Weights of a small image captioner: 10.2M parameters, trained on single toy objects rendered from many sides on busy backdrops.
Rows from block 5 of the text decoder of a small image captioner, named by matrix and row number. Rows with one number belong to one neuron. Each number is 128 + 32 x the weight over its row's rms, rounded and kept within 0 to 255. All counts start at 0. Numbers have three digits each.
After each neuron's rows are labels from the 100 texts, of 14848, where the neuron reaches its highest value: "fires on" is the input token at the peak. Only what is clearly more common there than usual is listed. The data: single toy objects rendered from many sides on busy backdrops. In brackets: how many of the 100.
# fc1: MLP up (decoder.blocks.5.mlp.fc1.weight, 576x192), inputs 96-191
# fc2: MLP down (decoder.blocks.5.mlp.fc2.weight, 192x576, transposed), outputs 96-191

fc1.416:162114140180218157094045151122118177163139124126122073100096095145101171104126114163138082128160092124128128157104167204141086141150096112117112152130125120162036108139163150169146127149140099086103165126140129155153200161161173110081136123128095063119122108164112102137134168115047166099
fc2.416:137107116149137115128129139163091109119121151115165117105143111111113104090136161070177157069136114146119140160176140113120160154073133059151106125115219166078106148162118087163142122097170129159193097131140099137065134160178091135114081162094145085113123097154147074081171122156130145105
fires on: "an" (87)

fc1.559:120143142123063189075111111166183142168134152124131122141074148176138139121131102166160174091102155127142128118138136127060105105135132128160114160111108171079080154159072025031075107165157145129167137185102106101119212107117121143068144116148135136130124165130102171143129139103181098114
fc2.559:091144124153146145101189123232088093192078103145093141172102113135171105115128110154143125127093138129132112153186077164133133121122095181117100104194164074172148119147116073110110055114119114123099104164127120112133134119087141117111119110149116160103129180145133141142096102069117121137
fires on: "level" (35); "<end>" (32); "below" (19); "above" (11)

fc1.133:117100133167101107098082081176142164101121126084129112117152120068102160109189144133148162110148144177077101187123097120090202153101104108138144104112160155147095124152089140110137053148140133211131057145155105116114129110086127161146093135084101057150115129167126107136167100120110127108
fc2.133:101157103114189110120130122196119068090160135082111115164157089142137147132155161135099160080121080171144074127134146149101157180072173097130196123160104086163189099178117197133158141081134177082056169125086110078122170121130155153121130099088076117188127172119163135145119116133095133179
fires on: "seen" (51); "below" (9); "above" (7)

fc1.371:107130125129144145115102123102106137120097119164083102131145153094175175118139169092114091128169156143126130154129134122143124118233109118117145157113136179135201154172090137116139164112227144122086157149133098113085093134142157120079072121080059196111115186103161163115165133154072078114
fc2.371:118136107101136147142129106094124118156155068147122108126137085095099155118158125145140118142097182101153138158071125110141113119166190123136144123135162145104193110160098082141107164080204141138153122131115106126155120153126163091104035164104045191131094111135135158133120125169103131114
fires on: "flower" (31); "candle" (17); "ladder" (15)

fc1.124:141107124102176121112141163121124107209129106098126132130128109046147167172158130127113154122182102167093110152131155111155117153156098066028187139154188132144143159088128144116098151149129161136073152137124183141157112149097132103134139182115106175142124121055144130172195147133065088156
fc2.124:215131139113080181184186141150131128092151083153116114096147104188108152131159144120119141139117123147163157188091128126110106107128135160132171106101156141121121104091153077163142143154150173133154126095120095102091116099116127159147076104111100144154088115117113143116118118111167158121
fires on: "flower" (19); "boat" (13); "chair" (10); "truck" (8)

fc1.383:109163141143081151082092052133182162165139136127149122099117107127134118122120143114184137127090142169098118132104138120098123099099168100185130087168101105101152066166149126153126131121150066166194111170136089175085125072133145139056097100154109031127048087158131128138057131123126138141
fc2.383:130173122084097183117124127126163102126095108101143131181135141137056087161123122134190144129124125141108102137078152136126072129122179122184104101082148114105148102105095154158145156098133116165135124172186078087099105118160176081095126113220105146140077146126103192105015135158101165118
fires on: "level" (70); "below" (12)

fc1.273:103107153117121101135148114152131158169154169091109140113164147117180129138056160182115106146099130179062079161154156152197060113071147112121093123156181113121131218183117162150089147119119161076121163164125154153118073101108123098134105130186088085148129090063059126094134129175123082173
fc2.273:101153157133136140046173152140110070146131135144105136133175110118087152128082161110103100104171079063160110124095123092117117120126175089101117181123084109123125181079211135136195137147128126098091088141193056103101156135129117144160128107180135126071075157110123134197155093090133127118
fires on: "seen" (75)

fc1.266:102163127113074159120120111129186114120098127141122124115132108162105165111197078129193114127098201134132098117082112099076111124158166092155130081160074122163119124181142110095163105095164098137186139118139099190110188092105148204116125132146141100118113110161130116066087131149153136129
fc2.266:103114099085124200154103099155142123194083115173114168159111109140120093118092141102159163082155135130130098070154167154149143095179151133144105133059154193144182112142109144068133114107111103177144120140172085121074115176131074158139095104212132149095136156137099125137117136120127130145
fires on: "level" (47); "below" (32)

fc1.242:167167065088147165145104119163146121128102130152090121120122092095146140104152162132118083152111162126171131102081151081147208146166066101139116177160090122089094116131121118156164151189087139139153127137092114182132114168134121158110167104106123117091117105108158162128080161076097150131
fc2.242:099103132191058139096107108124193159176106108116106125114075106088153169092178073110077131090149162110110112053090088181132079158122139114158108174137105137128158123157120130224118134082123159130149170095102132160126126070150127091111101161111157124161179187148136148147129085166176119159
fires on: "flower" (15); "umbrella" (10); "teapot" (9); "truck" (8)

fc1.558:076144095144109125077096195115137193161122127126125100128134163093156179124065170123131104113098137136118086113087138108127105146109134117163179108145157102171099141108143126121086155159128083139150117145072165231106121094179058129116089187113125107141084162089110151154136110062089125166
fc2.558:149119091139099099171059153081110148119107116127164113149083125109108126135121109114131094082187081188120096135086122189117121163136185057155126138121112106133151130100091134112164135139108120112163139138102172100129065156118141101049122169129103160072101175157144170128103171076132129178
fires on: "an" (100)

fc1.26:069095133117140114123172143117138113100163101168118115099143118094135159064164164102130122142087124089125154103217093117154187157106133112148190120176156168155106196153091128121116143213096048113162136112109121097064137107169151112138069098177136125188147116106167144149161061162113117120
fc2.26:122154139056140162168131132144134161123137136059144147130120162106125119114106131143173117137180169131111062139170161127152042113107103151164044143167122091130120145109161125136142095142144097149086057070118109160123108144120137110154141123082122093131123148128074168140198149123151105124
fires on: "teapot" (37); "<end>" (30); "snowman" (11)

fc1.21:107143112117090135086128051143163165139161144187139124178111095144102096093163137116149146099129188110138120131140155162097124138100166095160127106150087136151124101112180133106121124152125122206107124206131114193084135062070151156086084141160114097185056082136115124137103161157128170092
fc2.21:145118130085101156127175124189144145171058083136136139199103095170099116105143129128091116183108113119135136119182105131133181088147127128088081104113120126120184069070171108113103150047148144118071163127130065120138104123209128117050099129128107108161075164115142085125121174181067097144
fires on: "level" (82)

fc1.490:121174154097106108116145139147108109148188135118103080088110124108195086166094166169151186094120128153161146115129158144133079060080158119103147112140133138111143112086118108126103162131049081121103125169150108115113069140132097148095179094140104166160130127166080164151129136167116087158
fc2.490:139146089174103196090119188127115137169078080134101094152171129086108106127127153121131116049192115097094069136098141145076126130133198104098057114135139067102138119060129097101114154136144131075110164114111162115129125148155135093084162160159124155124123212155134111109110104148167132141
fires on: "an" (99)

fc1.18:076160118126089161088103066162172126112135128151167101131124087127074112127183147133186146116103190142126091126152101108094131117139148083143101118117097145126120090198153107131150094106127111172183111140143079162097180096101121146076134072143139049142103100122147094094053123191138127168
fc2.18:070160109067102141094150048153119147104119095143170119132127166140096151148098148104146142105085165181123170154132085109040125135133104184140124105079150129147144095128090133172119119148123126127131111173158113120097124101114159160111131090147099115136096160100157120126078137195113115198
fires on: "level" (75); "below" (20)

fc1.344:090102107155120150174169179085123129070139133111156141164151132115118122086101121119187063103102152143120135096112126133064061163117113100082130089171065149075107102121071182117177102131121149175165077112108148129168126138073129134135115174143089084121063154135154096122151097143132116140
fc2.344:150157154102146160115056102140185139132158110107159162092180120146168140175139121122119118134133211103137117129155099129165165145103100131159106191129167104120118124129121094133131128147148145110082138151110133120146117113182110131140134147094069084148159112099161125127154125148040088046
fires on: "house" (19); "brown" (10); "grey" (8); "pink" (7)

fc1.225:077129070165092151145126188174142142131129137129149102118126136105171105143055165133103130126140123097119157189169100106176186153143128086148110139181112129144140130110144169119166095140128088088110154161092146129094139129157140131147112132178168106127119141096101182153142074130133085117
fc2.225:094134152075110168067131163191123127191093142131121159124162135109123085152147167128160175120148107175195112130169203084190097110111167126109123225104109090122119129100139142178114088103140113169072141141087158136094136102129129101126106123132142138125122148090134125139145128119141138167
fires on: "seen" (100)

fc1.489:149106142150153085126100037147145123178093163128132127134087137118152132219076187159115105127110120116043120153121192148157120103097154125108177194150071138135156115125099141126124147111105105160089183111158102129093164098113136105104129083147103165173156158164154148107161124164112173139
fc2.489:090165221113161099045114142149107094202100138105165125115061092116140170172147148153104097133167113141132094121123229083121116142179156172142148140162106127091134166087183125156089097119105126154110107152116075169078109081137122147165126157154157147104143152091171198179117172157084114131
fires on: "an" (71); "robot" (7)

fc1.368:148063075159171179120132198104204048128107156138094103134083126110146167124194155144074095128125095180161152122176164124139148090143117122152144199141182118101108134143112121129140166093124150085091098086104088142131124136128141181129122161151114097128180072059143135108155180133133079119
fc2.368:146156152093064180117119101156110118109143125155115135127121135118112109138081186122151133116121163047104097164145122090082139091123139132192076116127126218098127189156207114087096079149146097114084161151119107124160162137149132034193122111135136179108128149129138139157181133142119109119
fires on: "teapot" (18); "sofa" (18); "barrel" (13); "arch" (7)

fc1.467:104127076103136225127155114083127160103128098118153105137115111214136101085107085148120170142123118156146127120081167128133158101169149126104119082103128131090085136150133177062119142081096110114166167129214121171159145090119109108135167093118134125110125159093064091170152082070109099120
fc2.467:143086129113089173138130105127138132177111099184091124127070092105112097161166082146121130171143158140114140157067116187104112161127148092073190145154178150151155118101082103133164187150150113113162134141103103122175070121086127112128154172158098117132083065144086132146101157171163167095
fires on: "a" (74); "car" (7)

fc1.408:164161102057159077105151171120173130178146091119189140093095095158116121099122136157083147143137148115119094172099142166099041069123113114120192100169092126183141146135153174147120151087128120151109162195089090152128091073122088146082103142098100119092075137138141107115135149145099092117
fc2.408:132141124198121105112110100131163091125113141161102155134125113089116114145109112146122104160094113166110080125120174175114157101078189127203110128094132107143153102048126107094140108110109146142169142149127073088201160147117166103198167091152128112121086170115161185099076129166139070143
fires on: "an" (100)

fc1.9:123117047167187168069124118113154123150074118111059089092116139129090107129123151199163101052177204122156131093102193132124085134179109154123117100129132085111054131166085129142119108097178185090101122166135160166070149139071142142118123096140159081110164127090087116190118162186187135104
fc2.9:069176134109157061203127157155123124159218138123138120169127113134066143129163101098133111196163118170043169109128173154098126199095233105126108172090129177110132139170104154158168154145168110117170127111101147149140136156202128137108154121133106187109104140117157142082126122146124094098
fires on: "house" (34); "tree" (17); "pine" (11)

fc1.306:080124155115074085088089093100137173148094117150174131096148154100127085163080138138161148143116156129135128090072143150106097078083169076205143093175091122139138081140151107130116186129075067161087127202068109147098096086162129166055136076143074099138067123152135096135091140153119138092
fc2.306:086082154157066083121056091117141159147119133127168128114084126091168112133116160188145100143161122122105076090113128193131080077136157121202099116076098097162142091106167101175121127122069105100122180155082134139148070089115127128096170116126089110142136199136157080099073152128110129121
fires on: "an" (100)

fc1.349:106113118143173158168117117169084154061117122123080180171158097146165149139107135218114110149116131156127171134186121120160149166143104146130127071181126150105093099140106139181176138149109106122159142143155142138093145118072115105165088105135185158131147114100078109094128129204101104123
fc2.349:119067093152138118131142116129111127146123114159129121157162079080182104144164189134182148166085087199116107178145123178111085111163145067200119138133124126093160199067146110076057102178129097152118149158149110111152125108151116105113142167099111115130116162095152135136142108151122147136
fires on: "a" (65); "white" (7)

fc1.432:107105161103135116139155169102109060225115119162136087134105150119158173187111144098094118143117126126146176222131141091115083128158076070141138136065096141150137148124103114089137155135173180123103080132086123133156124130115086165118128193085157121094140193106097161139092094130161167116
fc2.432:160176162108142123094189185112143140081180138174152104124174174097128109111121109145134107121102163126083159111167118175131145106114141132114098138164172105124126104144169096168128181086160129151076175159176093177062122118157203047115119110117140134129168082187147126094124112099093131150
fires on: "teapot" (38); "table" (22); "truck" (13)

fc1.474:160129121172080065063130089129103106114161165101142143124119140091145145138148123105155120082101114138189157129120198132109130130153146126075103141159113077104125130117141111150156110119113157107160085115107083176112104101155155189142175054172132155120067127155124100104160139112123108087
fc2.474:168124136166196142129131164101145106067073096105080156114126112174072189135082108094158150073136143148180061157151066105181092119087124120173083098139139133141136128106155157130094157129131168082114131108148182125139107188127072090088085145151108159148149108121093152120079122157151114122
fires on: "seen" (64); "dog" (29)

fc1.30:104135109091149086077126204150127126161156119174199086118105136157179067175075123158168115109150098134098135088133160152092084137049095143120125108138142107128117127096159119129099154132095091097052157146105112160147055108103107133071076146144095109124093085162123142125153138140122161164
fc2.30:133096135163116105105074060151098130193159160169147083198083170087101096047089183128079107090153086129124127121091090160161062098124203134145102106153122104133141162099124186137134111132109145127131123102077140103083121155195110126114192162185112149093100182143118168166095131190125114107
fires on: "an" (100)

fc1.17:145122122139139093108142154156154133094087090105123111104151170125096160207129091122197102145133104158108075123154103110185141131080190205107085120158173154086130119070126175137119111100144102120148150088108158153167079109122094166088113138170107119085103127174150113164179133153142110081
fc2.17:099117163090150169168098196113114152151106117205141160171176129140165142085139127116129191121130135187113093129174085154091080109087118076098114088155125180111133144116128117115092177168165134118148127142127132146141131099108083083117133143060091124103152110171108159102138092134157105081
fires on: "a" (100)